{
  "time_shift_ms": 100,
  "win_length": 512,
  "arch": "inception",
  "kernel_size": 3,
  "beta2": 0.999,
  "lr": 0.001,
  "shampoo_beta": 0.999,
  "precondition_frequency": 25,
  "one_sided": true
}
Rows from block 12 of a small multi-label audio tagger, named by matrix and row number. Rows with one number belong to one channel. Each number is 128 + 32 x the weight over its row's rms, rounded and kept within 0 to 255. All counts start at 0. After the name is the row's rms in percent of the matrix's.
After each channel's rows are labels from the 100 clips, of 14976, where the channel reaches its highest value: "lies over" is the class under the peak. Only what is clearly more common there than usual is listed. The data: synthesised sound scenes: up to three everyday sounds over a background. In brackets: how many of the 100.
# r30: branch 2 reduce pointwise conv (model.blocks.12.r3.0.weight, 160x640x1x1), inputs 50-99
# b30: branch 2 3x3 conv (model.blocks.12.b3.0.weight, 240x160x3x3, transposed, each kernel summed), outputs 48-95

r30.74 097 [119 168  79  75 146  92 150 116 122 116 147 171  72 128 136 124 120  82 145 155  78 113 100 111 152 151 151 156 132 126 104 146  80  85 111 131 123 105 162 179 152 119 140 119 100 135 122 176  90 141]
b30.74 088 [188 193 143 113 101  76 200 143 141 118 149 111  92 153 150 141 145  31 167 186 117 127 107  61 145 188 155 111 136 144 161 122  94  73 129 187 113 125 187  92 101 119  74  97 147  90 140 115]
lies over: spray hiss (32)

r30.141 095 [187 134  87 132 120 129 103 144 174 205  85 148 160  72 127 102 107 111 111 121  99 119 100 160 165 156 106  97 127 162  84 191 190 137  98 107 143 144  80 139  48 122  81 105 135 125 112 155 130 135]
b30.141 093 [128 176  62  88 109 118 154 162 102  87 158 108 113 132  79  44 131 128 108 148  95 209  94 123 126 142 171 165  92 119 124 112  87 118 109 168 154 133 128 108  93 127 151 113 146 157 117 146]
lies over: thunder (61)

r30.112 103 [150 174  85 132 132 155 101 119 127 189 163 123 165 110 134 153  96 143 127 123 147 148 100 175 131  71 107 179  91 153 119 166 110 146  90 153  83 128 204 171 143 126 101 116 148 139 172 175  69 115]
b30.112 102 [177  99 161 138 104 101 121 124 116 161 121 186 133 101  89 100 125 105 139 152 145 148 142 157 132 121 153 111 100 159  75  68 144  74 126 102  46 157 139 168  80 134 159 187 161 145 120 149]
lies over: car passing (99)

r30.46 099 [158 130 174 156 171 111 140 153 214 178 182 144 136 119 163 153  86  88 108 187 112 113 108 148 166 136 196 129 141 163 127 140 142 141 142 130 114 113 127 183 107 119 158 173 115  95  96 104 171 158]
b30.46 088 [143 107 129 136 119 181 198 174 147 174 202 157 134 145  96 102 143  85 127  82 109 111  78  75 191 132  84 121 139  87 152 127 112  95 137 173 139 128  98 113 129 115  96 200 126 146 166  88]
lies over: coin spinning (85)

r30.24 100 [153 140 176  83  46 117 129 199 104  93  96 114  39 143 139 133 132 150 107 157  93 127 168 132 196  74 115 203 114 132  85 138 188 131 126 143 121 169 149 125 120  64  98 156 101 104  96  97 121 101]
b30.24 090 [176 154 171  73 167 140 131 119  82 106  61 127 123 152 153  98  69 129 128 127  95 160 133 141 144 169 147 151 137  64  95  89  76 144 133  79  95  93 110 138 109 128 109 157 159 169 108 121]
lies over: spray hiss (52)

r30.43 099 [130 166 101 143 161 130  87  85 125 183  97 117 126 111  99 121 149 150 174  96 156 108 123 139  81  96 188  85 106 127 120 139 161 175 101 120 135 151 142 145  97 139  70 156 101 136 174 105 123 127]
b30.43 088 [142 162 170  92 147 109 110  92  84 117 150 163  91  95  99  74 109  92 124 168  67  93 116 118 148 150 114 158 103  96 125 199 158 136 101  79 139 204 117 140 129 135  93 136 134  64 118  72]
lies over: explosion (94)

r30.15 099 [ 98 102  72 124 145 129  87 124  79 186  86  39 108 135 135 131 187 149 165 140 113 145 152 155 142  98 140 120 166  99 103 199 130 152 120 173 144  81  88 124 119 112 154 119 149  74 153 143 191 119]
b30.15 095 [150 168 122 122 123  87 146 128 139 151 125 104 143 111 150 141 106 138 108  43 105 131  43 100 133 109 118 135 171 130 127 103 141  66 151 153 113 187 131 146 173 116 175 145 179 113 119 133]
lies over: bird chirping (50)

r30.70 097 [153 117 108 151  78 147 105 213 128 109 167 117 107 134 100 150 157 124 123 152  87 145 111  93 166 156  87 124 140 177 126 145  91 112 136 153 137 163 120 116 173 122 138 143 105 127  69  91 159 178]
b30.70 090 [123  71  83 117 191 110 114 123 144 105  84 125  93 119 102 104 161 151 106 189  97 114 104 101 158 112  91 160  84 186 165 107 137 136  94 132 130 174 150  99 177 146 171  83 149 106 179 104]
lies over: laughter (96)

r30.118 096 [ 83 163 178 135 150 161 186 163 139 129 120 132 105  93 155 180 140 149  87 135 100 144 165 110 119 122 148 163 106 177  95 158 103 137 164  80 104  87 103  74 125 145 148 185 145 149 115 155 145 120]
b30.118 098 [ 90 118  91  72  12 133 110 101 172 130 152 135 130 156 110 163 151  88 127 148 117  90 135  97  80 132 161  49 102  93 142  93 120  70  85 141 173 105 143 138 119  89 113 126 125 137 149  94]
lies over: laughter (43)

r30.65 101 [123 150  99 145 160 179 103 132 176 139 143 120 107 102 141 110 119 111 151 126 124 100  69  62 137 149  95 180  99 122 125 126 157 103 106 100 119  77 108 157 132 128 122  99 129  96  92 187 131  37]
b30.65 099 [133  98 110 143 152 190 119 106 122 158 131 140 151  74  87 134 127 125 141 139 139 120 133 144 166 118 171 135 160 101 123 129 169 136 113  99  95 132 127 139  85  84 171 199  97 146 158 131]
lies over: car passing (100)

r30.111 101 [143 151 131 105 212 192 149  88 187 187 103 171 145 118 135 142 163 173 159 117 178 178  86 119 143 125  90 140  37 153 140 126  93  83 141 118 164 154  97  83  67 101 128  78 115 120 131 151 100  82]
b30.111 103 [175  82  86 115 121 191 111  83  94 125  92 104  45  98  72 128 121 124 154 113 145 130 130 145 167  69 137 136 138 135 121 174 129 130 121 124 154 137 146 163  90 150 114 124 137 116 150 125]
lies over: spray hiss (55); whoosh (32)

r30.85 102 [ 95 126  96  85 129 159 125 146 113 132 141  90 127  90 136 101 161 184 130 148  71 193 131 150 124 111 123 171  93 106 102 178 153 169 134 125 102 120 147  79 153 180 109  75 124  84 105 187 160  92]
b30.85 107 [185 132  74 101 131 121 162 126 220 138 107 121 135 112 147 102  63 131 101 110 137 175 115 146 113 108  97 146 164  86 121 153  97 123 128 115 104 141 153 143 118  87 149 137 138  77 130 121]
lies over: mooing (66)

r30.132 104 [145 139  94 173 129 153 152 174  70 107  74 122 162 132  82  78 132 112 202 147 180 128 141 121 142 139 169  88 119 190 113  95 107  87 154 133 196 150 108 102  85  87 103 128 130 168 110 147 146 106]
b30.132 102 [130  94 131 138 128 117 127 146  76 122 109 136 113  76  77 124 155 121 137 165 127 162 170 130  90 199 132 110 165 139 133 208 125  73 138 135 102  77 107 173 102 124 125 164 112 131 121 114]
lies over: drum roll (41)

r30.17 098 [186  85 121  78 122 133  92 107 191 157  98 113  82 190 153  89  67 111  88  77 130 215 167  65  91 134 166 145 112 105 138 177 149 130  68  93 137 160 177 142 165 146 153  88 145 139 127 139 166 180]
b30.17 086 [177 101 141 106 152 131 162 193 107  94 121 139 157 116 186 131 129 118 151 124 158 143 150 154  46  81 135 115 130  56 118 151 179 125 138 157 188 100 157 111  37 136 180  83 141 122 141 129]
lies over: siren (54)

r30.36 101 [134 168 127  78 104 156 139 200 154 176 164 120 111 139 114  97 114  91 140  78 107 180  97 100 112 176 129  92 139 111  81 121 151  89 140 137  72 125 101  66  90 153 125 129 120 120 107  87  91 155]
b30.36 095 [108 160 134 112 116  84 176 110 113 113 113  73 149  93 128 127 174 126  93  84 132  97 160 125 117  78 145 151 129 101 106 124 150 121 107  97 112 189 180 104 114 125 144 178 145 166  94 146]
lies over: spray hiss (63)

r30.30 103 [111 144  83  68 130 165 124 110 181 121 118 134 122  82 193 168 134 137 169 116  72 136 128 107  95 177 146  98 119 174 196 128 127 109 139 107 141  91 167 130 162 110  83 131 112  64 147  99 143 104]
b30.30 111 [123 150  85 121 105 131 110  82 103 154 107 107 164 105 119  87 110 142  87 108  98 140 101 139 139 119 130 135 107 119 107 206 161  97 119  68 118 121 126  98 126  79 114  68  85  98 119 176]
lies over: drum roll (36); spray hiss (27)

r30.120 098 [162 134 158 106 106 111 113  75  84 159 161  82 103 173 122 117 135 154 113  92 163  89 128 149 171 159 138 140 101 181 182 119 209 180 110 187 112 130 175 134 106 106 130 187 186  76 116 103 193  74]
b30.120 107 [106 143  90  84 159 170 112 110 130 162  99 102  75 105  73 142 115 146  79 134 109 149  98 109  86 106 111 178 164  68 152 150 182 174 152 156 102 106 169 136  87 105  89 179 101 113  45  94]
lies over: creak (53); mooing (33)

r30.51 102 [ 90 137 111  89 107 140 142 170  94 113  75 136  90 136 131 132 149 135 132  99  95 121 106 126  87 107 132 153 185 132  77 169 115 222  92 148 154 115 119 141 116 124 103 108  85 123 104 161 201  86]
b30.51 104 [157 143 106 139 191 160 139 154 148  79  91 146 116 138 137 113 144 134 118 151  90 113 170 159 149 194  74 133  91 126 113 172  96 141 112 115 133 117 139  63 140 138 159 144 124 153 111  61]
lies over: snoring (67)

r30.5 101 [174 163 175 128 153 134 202 154 125  81 136 169  86 160 112 133  83 177 139 128 139 104 115 121 140 122 165  99  73 212 149 134  85 104 116 112 175 114 118 116  95 131 173 158 132 143  97 134  71 218]
b30.5 097 [ 83  97 101 122 109 187 121 108 135 129 126  87 101 111 132 123  84  97 122 160 100 135 109 135 151 135 158 156 130 146 180  95  98 133 131 128 184  80 122 110  87 148 125 116 136 121 167 127]
lies over: spray hiss (85)

r30.62 099 [161 105  94 122 149  92 123 114  70 127 137 121 140 155  95 126  84 160 128 163 137 128 149 102 116 116  82 148 168 113 178 126 113 105 122 170 110 112 151 142 102 122 156  88 153  92 112 165  97 113]
b30.62 104 [108 106 143  87 136 121 134 100 103 118 118  66 109  79  98 180 104 162 130 150 164  76 182 122  88 127 160 163  96  64 130 130 145  97 148  84 113 146 126 152  53 113 156 103 114 119  87 135]
lies over: doorbell (63)

r30.80 101 [ 73  91 153 126 161 118 184 171 196 128 114 120  64  97 133  82  96 144 147 187 106 128  83 125 110 153 195  96 163 140 135 126 146 128 146 111 129 153 120 135 106 121  99 147 148 143 112 170 163 125]
b30.80 107 [150 169  85  94 131 116  52 155 130 126 103 166 163 172 145 117 188 133 121 188 145 171 154 112 111 107 150 109 112 173  96 100 193 189 146 114 107 143 153 164 124 104  99 184 174 143 129 175]
lies over: coin spinning (67)

r30.116 101 [187 144 109 128 123 140 100 177 130 119  86  92 117 134 160 119  91 142  87 153 120 133 150 122 123 106 142 124 143 108  98 175 145 139 142 138  87 138 103 180  99 161 154 111 143 103  79 166 155  83]
b30.116 099 [117 168 165 186  96  25 131 158  97 119 100 138 127 122 133 115 145 126  87 125 103 160 154 182 159 161 117 177  88 129 184 120 103 144 145  73 122 104 103 121 124  82 129 147 119  73 118 124]
lies over: phone ringing (29)

r30.69 102 [130 127 133  79 142 126 168 199  91 122 181 138 132 113  83  97 158 148 188 155 148 122 123 153 153 181 103 107 105 139 123 158 109 189  72 185 173 139 110 158 151 159  74 133 105  85 163  77 155  83]
b30.69 099 [115  80 119 161 140 100 116 141 104 153  82  82  86 137 125  83 165 128 161 121  87 146 116  93  53  97 128 187 130 106 120 143 124 199 139 182 136 179 126 189 138  68  81 111 128 127 112 137]
lies over: glass breaking (61)

r30.25 098 [ 91 172 133 132  95 142 117  94 180 171  90 119 102 110 137 154 122  88 140 146 167 165 159 123  77  93 188 112 159 119 155 138  98 160 145  98 110 110 139 140  90  70 100 111  77  80 146 180 156 137]
b30.25 096 [146 121 149 122 199 114 170 132 162 159 194 123 180 121 148 183  95  95 140  96 150 109 171  47 124  78 107 124  92 129  80 153  93 149 130 143 173 104 137 171 131 112 124 162 142 165 116 161]
lies over: coin spinning (77)

r30.32 099 [191 129 145  83 151 124 117 173 134 149 160  91 164 171 119  65 180 127 165 117 140 149 148 124 149 143  91  75 129  85  93 159 124 124 197  96  89 158  90  62 101 159 122 159 149 157 155 154 157  87]
b30.32 099 [135 125 152 137 143  77 145  94 104 117 126  74 137 165 134 116 128 161 118 118 143 163 128 147 130 101 103 101 113 139 169 123 107 161 114  78 111  96  75 144 146 146  92 154 101 141  79 134]
lies over: bird chirping (25)

r30.103 101 [118 131 105 116 161 155 114 105 154 179 113 117 163 111 148 155  83 147 153 134 108 146 142 133  95 165  78 108 111 150 127 134 116 148 114  73 124 118  82 105  71  84  89 149 156 139 143 116 122 129]
b30.103 084 [139  99 126 129 143 134 104  90 131  95 129 137 158  82 114  70 131 103  92 109 142 127 140  88 141 121  89 110 120 181 164  49 104 140 156 162  98 175 160 107 109  63 140 133 113 106 150 117]
lies over: phone ringing (85)

r30.58 102 [126 109 164 151 159  63  97 136 137 105 113 108 102 141 123 139 111 118 129 159  95 111 154 188 119 132 177 115 152  84 152  93 173 130 132 146  87 123  64 132  95 131 133 132 184 133 102 109  88 192]
b30.58 097 [ 42 165 116 133 122  85 108  73  62 207 112  77 145 102 125 147 123  83  95 136 112  92 116 105  94  45 118  89 102 109 127  98 128 100 145  87 132 104 100 179 129 144  62  81  75 126 172 140]
lies over: doorbell (64)

r30.37 098 [148 161 148 101 112 149 153 103 143 131 124  94 109 162  97  98 138 116 160  90 147 115 127 113 142 128 124  98 124 153 157 139 105 102 139 122  93 154 137 122 138  67 110 162 150  61 183  72 100  95]
b30.37 092 [126  98 119  71 110 108 121  58 143 155  71 140 158 101 112 123 138 158  86 125 175 177 105 152 166 115 137 125 154 127 113 149  99  85 147 117 158  73  83 119 112 141 148 122  46 125 154 167]
lies over: snoring (34)

r30.150 100 [ 92  95 117 125 219 154 123 121  95 143 157 114 136 174 110 151 149 125  91 112 106 161 104 179 123 140 121  98  51 116  95 131 131 119 137 170 126  89 122 174 132 115 156 169 135 122 189 104 140 117]
b30.150 094 [144 105 141 116 139 168 129 107 122 141 120  81  73 144  87 149 137 163  64  99 116 131  97 131  84 122 107  77 131 100 135 102 140 132 137 180 178  92 117 100 120 141 145 177 119 146 145  76]
lies over: phone ringing (100)

r30.154 103 [164 162 101 102 217 118 126  81 199 124 107 167 154 121 119 162 178 114 121 132 116 124 110 167 121 149 161 101  66 133 122 133 127 158 144 112 147 132 149 158  70 152  71 123 129  74 143  78 125 164]
b30.154 101 [111 109 102 109 123 140  58 147 136 160 113 140  97 186  88 100 145 155 157 117 127 119  59 122 112 174 142 123  92  75 164 104 127 140 106 118 162 125 161 137  81 103 117  96 127 144  97  79]
lies over: coin spinning (66); meowing (28)

r30.144 101 [116 100 104 100 134 131 120 213 124  93 113 148 132 192 143  91 136 107 154  85 102 132 106  79 173 166  68 124 135 116 151 131 138 131  89 142 143 137 112 109 167 106 147 164  92 123  99 128 122 161]
b30.144 086 [ 42 115 102 139  99 118 157  83 141 101  89 169  97 171 138 136 121 131 127 146  97  83  99 121 131 108  96 122 135 173 196 131 191 144 131  77 163 141  97 165 102  92 135 111 120 109 119 187]
lies over: laughter (48)

r30.12 100 [175 119  97  69 111 103 104 139 203  93  61  90  88 115 141 102 152 147 121  91 127 107 137 170 151  80 128  80 112 135  99  86 127  69 121 130  69 111 139 104  91 166 157  82 175  80  71  98 115 118]
b30.12 096 [211  86 114 114 121 108 134 124 124 107 134 134  87 105 130  92 168 122 113 163  79 133 122 142 118 217 165 115  88  70  92 130 115  83 121 177 152 157  96 136 116 113 146 189 151 118 144 105]
lies over: creak (36)

r30.75 097 [139 144 194  81 102 113 160 107  98 146 110 134 128 107 141 107 150 112 118 107  63 135 101 105 122 178 142  54 128  96 131  79  80 128 132 128 115 132  92  98 123 107 109 186  57 161 147 110 123  73]
b30.75 098 [ 96 154 164 130 167 126 106  88  94 150 118 114 126 158  87 125 108 109  93 124 121 163 110  97 108 120 156 119 143 147 143 148 144 120 133  84 157  87 158 139 168 108 145 157  95 149  94 155]
lies over: glass breaking (45)

r30.78 100 [135  87  90 126  97 105 137 118 167  94 109 139 188 104 173  85 179 123 139  60  93 124 115 119  84 120 138 114 202 118 118 106  96 148 104 145 171 138  97  94  92 157 105 113 164 126 153 120 170 107]
b30.78 111 [171 177 103 111 116  87 151 106 119 118 128 123 115 115 168 145  90 121 152 125 155 121 187 123  66 101 105 120 197 128 143 112 156  73 139 107 143 137 102 139  91 126 172 132 171  89 140  75]
lies over: doorbell (79)

r30.97 102 [136 110 120 102 112 208 104 151 150 103 114 139 129 134 161  69  96  85  90 181 142 103 128  61 141 142 107 182  97 172  90 136 110  93 107 111 105 150 152  92 128  83 102 109 121 138 141  89 140 118]
b30.97 093 [124  53 114  91 170 224 106  84  79 143 140 125  90 115  81 112 119 161 113 132 105 103  64 150 145 131 133 119 138  99 141  93 133 107 149 136 106  65 133  85 125 128 133 135 103 108  90  96]
lies over: drum roll (38)

r30.133 101 [114 113 100 127 136 111 144  91  55  83 119 132  96 123  77  98 129 127 122 109  91 116 159  97 136 135  78 129 174 111 173  87 110  94 100  83  80 108 132  68 144 123 142 140 131 110 112 100 121 106]
b30.133 100 [126  81  87 121 118 160 159  99  62  96 166 136 133  93 166 128 117 158 156 137 125 126 164 143 139 111 136  88 147 121  50 145 142 104  97  71 118 134 166  85 159 117 191 115  63 212 126  91]
lies over: creak (49); snoring (32)

r30.92 103 [182 169 105 149  96 128 140 101 148 113 128 108 120 139  89 142 198 119 155 115 138 129 129 154 186 126 143 118  82 132 100 147  84 139 132 130 106 167 124 134  98  97 112 154  79  99 141  79 104  97]
b30.92 104 [144 106 130 164  89 174  89 115  90 125  82 184 125 179 128  56  94 105 130 161 164 126 122 179 157 123 163 158 146 128 192 137 155 176 115 142 144 139 125  97 160 158 117 195 112 181 131 145]
lies over: snoring (68)

r30.10 102 [ 96 117 133 115 114  84 106 152 120  96 105  90 191 184 154 115 150 128 108 146 150  86 118 115 107 109 149 130 142  87 131 112 136 182 112 153 159 100 135 186 155 167 146 144  57 126 113  89  98 105]
b30.10 092 [117 143 119 136 152 186 123 112 153 109 113  96  88 106  91 114 152 116 189  83  95 161 105 133 138 172  51 128 120 132 129 163  93 108 173 124 118 106 103 113  70 154 198  82 112 120 108  94]
lies over: sawing (43); mooing (42)

r30.158 101 [167 160 124 128 160 155 125 117 178 186 130  91 146  99 145 164 161  92 164 167 198 130 117  48 147 113 188 180 144 112 128 104 145 170 172 187 108 113  78 223 117  39 122 153  74  88 139 133 168  87]
b30.158 100 [147 131  76  84  53 140  89 132 162  42 115  95  89 124 100 123  96  83 149 123 107 159 145   5 120 211 153 125 160  74 120 145 122  93  82 132  79  99  94 145 136 168  70 143 151 144 151 102]
lies over: meowing (99)

r30.129 097 [116 161 142 101 138 134  95 150 102 148 126  99  70 113 112 107 132 161 151 144  90 136 118 152 123  97 138 129 120 110 115 117 129 170 111 123 116  80 145 117 107 126 108 122 154 105 121 104 171 167]
b30.129 090 [ 84 149 117 181 185 119  96  97 141 125 147 107 127 151 131  88  67  96 114 174  76 160  88 132 133 199 141 134 142  74 122 128 113 159 126 154 153 111 172 122 140 167  99 135  94 124 130 106]
lies over: thunder (41)

r30.48 098 [113 105 177  73 168 146 171 121 166 116 158 189  77 146 116 149 122 123 164 109 177 156 144  87 156 165 196 185  99 131 173 138 102 127  98 110 101 102 177 133 125 157 158  70 108 127 159 130  98 109]
b30.48 097 [126 146 102  93  94 102 135 122 146  78 134 162 110 173 119  64 187 120 150 156  86 100  99 116 109 142 140 160 123 177 148 108 108 139 119 115 100 141  66 179  86 136 113 128 120 105 149 110]
lies over: mooing (70)

r30.13 097 [152 106 136 122 183  76 135 197  81  96 140 128  71 118 119  85 137 176 151 192 103 122  97 192 196 139 151  97 121 133 177 144 199  95 144  98 175 166 132 109 131 184 169 169 120 151 108  99 156  69]
b30.13 102 [160  76 159 143 131 139 141 184 150 184 156 100 120 118 165 111  85 101 164 163 101 128  84 104  95 129 150  86 122 167 162 128 128 115 150 137 118 147 110 111  86 116 127 136  55 126 174 134]
lies over: glass breaking (76)

r30.45 095 [139 146 156 140 115 113 169 166 101 153 138  73 131 151  80 138 181  73 101 138  97 153 203 177 128 156 166  76 101 172 119 198 137 101  95 107 193 178 136 181 175 127 180  78  84  96 110 100 136  92]
b30.45 088 [129 155 125  78 111 110 110  96  91 132 116 129 133 133 110 157 162 198 135 179 140 157 180 118  76 131  77 114 142  75 134 128 146 126 134 104 156 167 126 164 120 168 141 167 135 188 163 126]
lies over: phone ringing (66)

r30.63 102 [101 103 112 100  84  98 147 128 151  99 152 136 161  89 153 110 115 181 106 158  99 154 164  77 135 140 135 140 106 153  86  80 170 137 108  93 101 154 101  58 137 121 126 167 171 120 108 134 105 105]
b30.63 092 [155 141 106 132  79 171 110 146 130 147 113 163 131  77 134 142 141 165  70 105 166 113 183 158  83 131 157 124 132 190 125 141 133  75 146 116 107  60 132 134  87 139  99 168 127 110 124 114]
lies over: thunder (51)

r30.139 097 [122 105  93 160 201 129 137 194 137 157  49 127 125 135  72 181 154 122 157 159 139 103 156  82 150 136 156 154 177  65 106 137 137 154 119 113 174  78 146 161 123  96 130 122 126 126 147 109  77 109]
b30.139 098 [ 93 165 133 201 129  74 113 123 115 133 177 173 141 202 120 123 198  83 144 124  85  71  95 126  99 105 168 152  85 165 167 134 117 131  79 110 117 116 129 177 181 209 175 100 146  77 139 150]
lies over: thunder (26)

r30.153 102 [147 157  92 177  81  80  87 125 144 111 162 132 130 128 119 121  69 146 113 122 136  68  82 157 163 104 176 109 171 174 112 104  89 148  85 142 120  70 112 171 129 145  97 144 127 203  97 153 161 104]
b30.153 107 [ 74 106 104 105 131  99 142 144 135 153 134 132 168 113 158 115 165 114 130 172 187  91 121 145 151 107 144 113 165 139 101 117 170 131 131 171 161 166  96  58 123 136 166 136 154  78 190  91]
lies over: car passing (32)

r30.93 098 [136 149 116 142  73 145 172 130  75 164 141 150 113 121 119  96 148  94 108  91 154 103 109 160  87 173 138 133 101 142 154 148 104 143 168 115 107 100 160  77 144  94 134 150 101 130 158 139 105 166]
b30.93 097 [147  98 166  73 134 102 142 167  92 124 165 117 131 130 164 184  41 144 124  93 145 122 156  98 118 101 100 110 150 122 112  97 135 113 156 131 129 112 201 202  75 117 163 142 119 146  85 127]
lies over: doorbell (30)

r30.67 099 [181 150  88 112 181 118 144  73 202 172 137 110 130 114 175 145 112 114 162 172 112 133 163 160 172 177 151 100 136 165 160 105  90 110 159 177 119 132  89 190  88  99 132 156 107  70 181 117  72 189]
b30.67 101 [193 138 111 128 154 183 146 105  79 134 122  95 129 125 143 117 176 113 107 122 184 134 165 144 144 170 128 104 141 138 119 107 135 155 164 174  95 105 149 140 126 111 117 161 130 171 149 125]
lies over: phone ringing (82)

r30.21 100 [174 158 162 124 150 132  89  83 116 207 148 119 132 200  84  84 115  84 162 136 154  97 178 143 205 155 126  90 120 123 139 115 138  95 117 187 119 121 156 139  97 112  74  96  55 169 157 195 161 111]
b30.21 107 [144  72 146  89 136 136 112 148 119 200  63 148 121 122 146 120  96 140 128  90 135 209 102 154 126 113 139 155  86 188 114 139  94 113 123  83  35 137 132 104 101 158 147  42 131 163  69 159]
lies over: car passing (37)

r30.109 097 [132 159  81 149 170 139 113 154 152 207 112 181 101 145 147 133 128  78 136 192 110 148 153 118 129 141 127  78 140 148 126 148 175 125 105  80 139 126 133 159 129  97 196 126 136 131 183 173  95 140]
b30.109 097 [140 100  94 159  68 128 144 138 102 157 140 128  88 144 122 152 113 105 103 155 198 108 121 147 136 102 169  57 117 144  61 204 135 124 188  57  74 131 135 144  84 118 122 131  65 140  79 122]
lies over: phone ringing (78)

r30.143 101 [ 81 119 216  97 101  97 135 130 128 104 167 140 180 196 146 100 154 129  76 141 133 146  91 172  97 160 151 151 121 153 127 151 134 106 102 129 162 117  77 143 134 185  90 165  97  92  91  93 160  98]
b30.143 100 [ 96 124 120 135 131 162 123 135 136 125 105 105 125  91 101 100 116 153  92  64 134 100  60 131 117  78  98 142 171 197 129 164 152 132 104 134 113 116 157 146  90 129 120 111 116 140 118 123]
lies over: spray hiss (79)

r30.68 103 [ 86 205 134 141  90 142 121 129 115 178  94 181 134 131  74 109 156  85  96 116 155 104 118 147  91 134 112  89 101 159 125 113 152 151  93 100  94 112 105  93 103  59 168 149 136 212 163 191 159 149]
b30.68 107 [119 116 146 113 110 121 106 135 113  61 182 104 103 128 180  81  77 163 128  98 120  86 179 153 151 134  83 114  99 175  78 137 122 123 138 202  91 141 116 111  66 205 175 198 151 136 121  75]
lies over: spray hiss (31)

r30.39 095 [109  70 131 102 142 112 176  84 105 116 170 183 112 141 148 143 124 129 148 122  86 132 124  91 139 143 119  63 157 147  47 121  77 179 119 124 141 186 157  87 123  93 104 188  86 160  94  87 139 126]
b30.39 103 [150 184 163 110 181 109 105  86 127 164 120 144 111 135 150  75 122 127 139 141 135 177 143 125 122 137 102 120 185 145 132 129  77 111 169 110 127 132 165 104 177 120 112 106 131 109  83  80]
lies over: sawing (60)

r30.146 102 [144 127  91 148 142 114 129 175 146 159 118 123 164 122 141  77 107 111 112 127 166 169  92 158 119  84  81 117 139 169 147 126 113 133 142 111  96  96  63 143 117 110  70  93 126  85  81 113 145 121]
b30.146 117 [122 157 122 176 120  72 169 109 141  98 127 128 127 144  91 127 111 128 141 118  67 106 111 171 140  73 169 122 137  71 203 113  84 162 120 115 116 127 143 174 124 144 131 102 171 116 128 101]
lies over: thunder (25)

r30.22 102 [182 108  82 142 135 161 148 103  66 183 151 145  90  78 145 166 139 142 122 138 168 212 116 164 146 141 134  90 109  90 158 191 176 157 134 137 110  94 176 101 146 148  67 122  72 124  91 120 111  91]
b30.22 091 [124 181 139 127 135 105 142 124 180  84 109  91  85  72 106 107 146  69 139 159 104 103 125 139 103 121 136 127 153 132 132 140 100 152 118 109 141 121 150 107 200 124 135 130  89  71 153 135]
lies over: bird chirping (36)

r30.71 098 [176 126 134  99 118 124 133 156 119 136  38 103  46 149 104  82 131 147 149  79 124  91  93 113 171 120  94 154  91  82 172 107 146 117 161 104 102 176 131 189 119 165 127 142 114  96 138 113 124 128]
b30.71 099 [ 84 137 159 108 152 112 116  52  64 130  95 112 116 148 142  56 140 136  77 131 127 133 173 112 149  62  95 165 158 120 115 138  87 157 145 113 130 152 105  74 126  82 134 124 119 115  59 128]
lies over: phone ringing (79)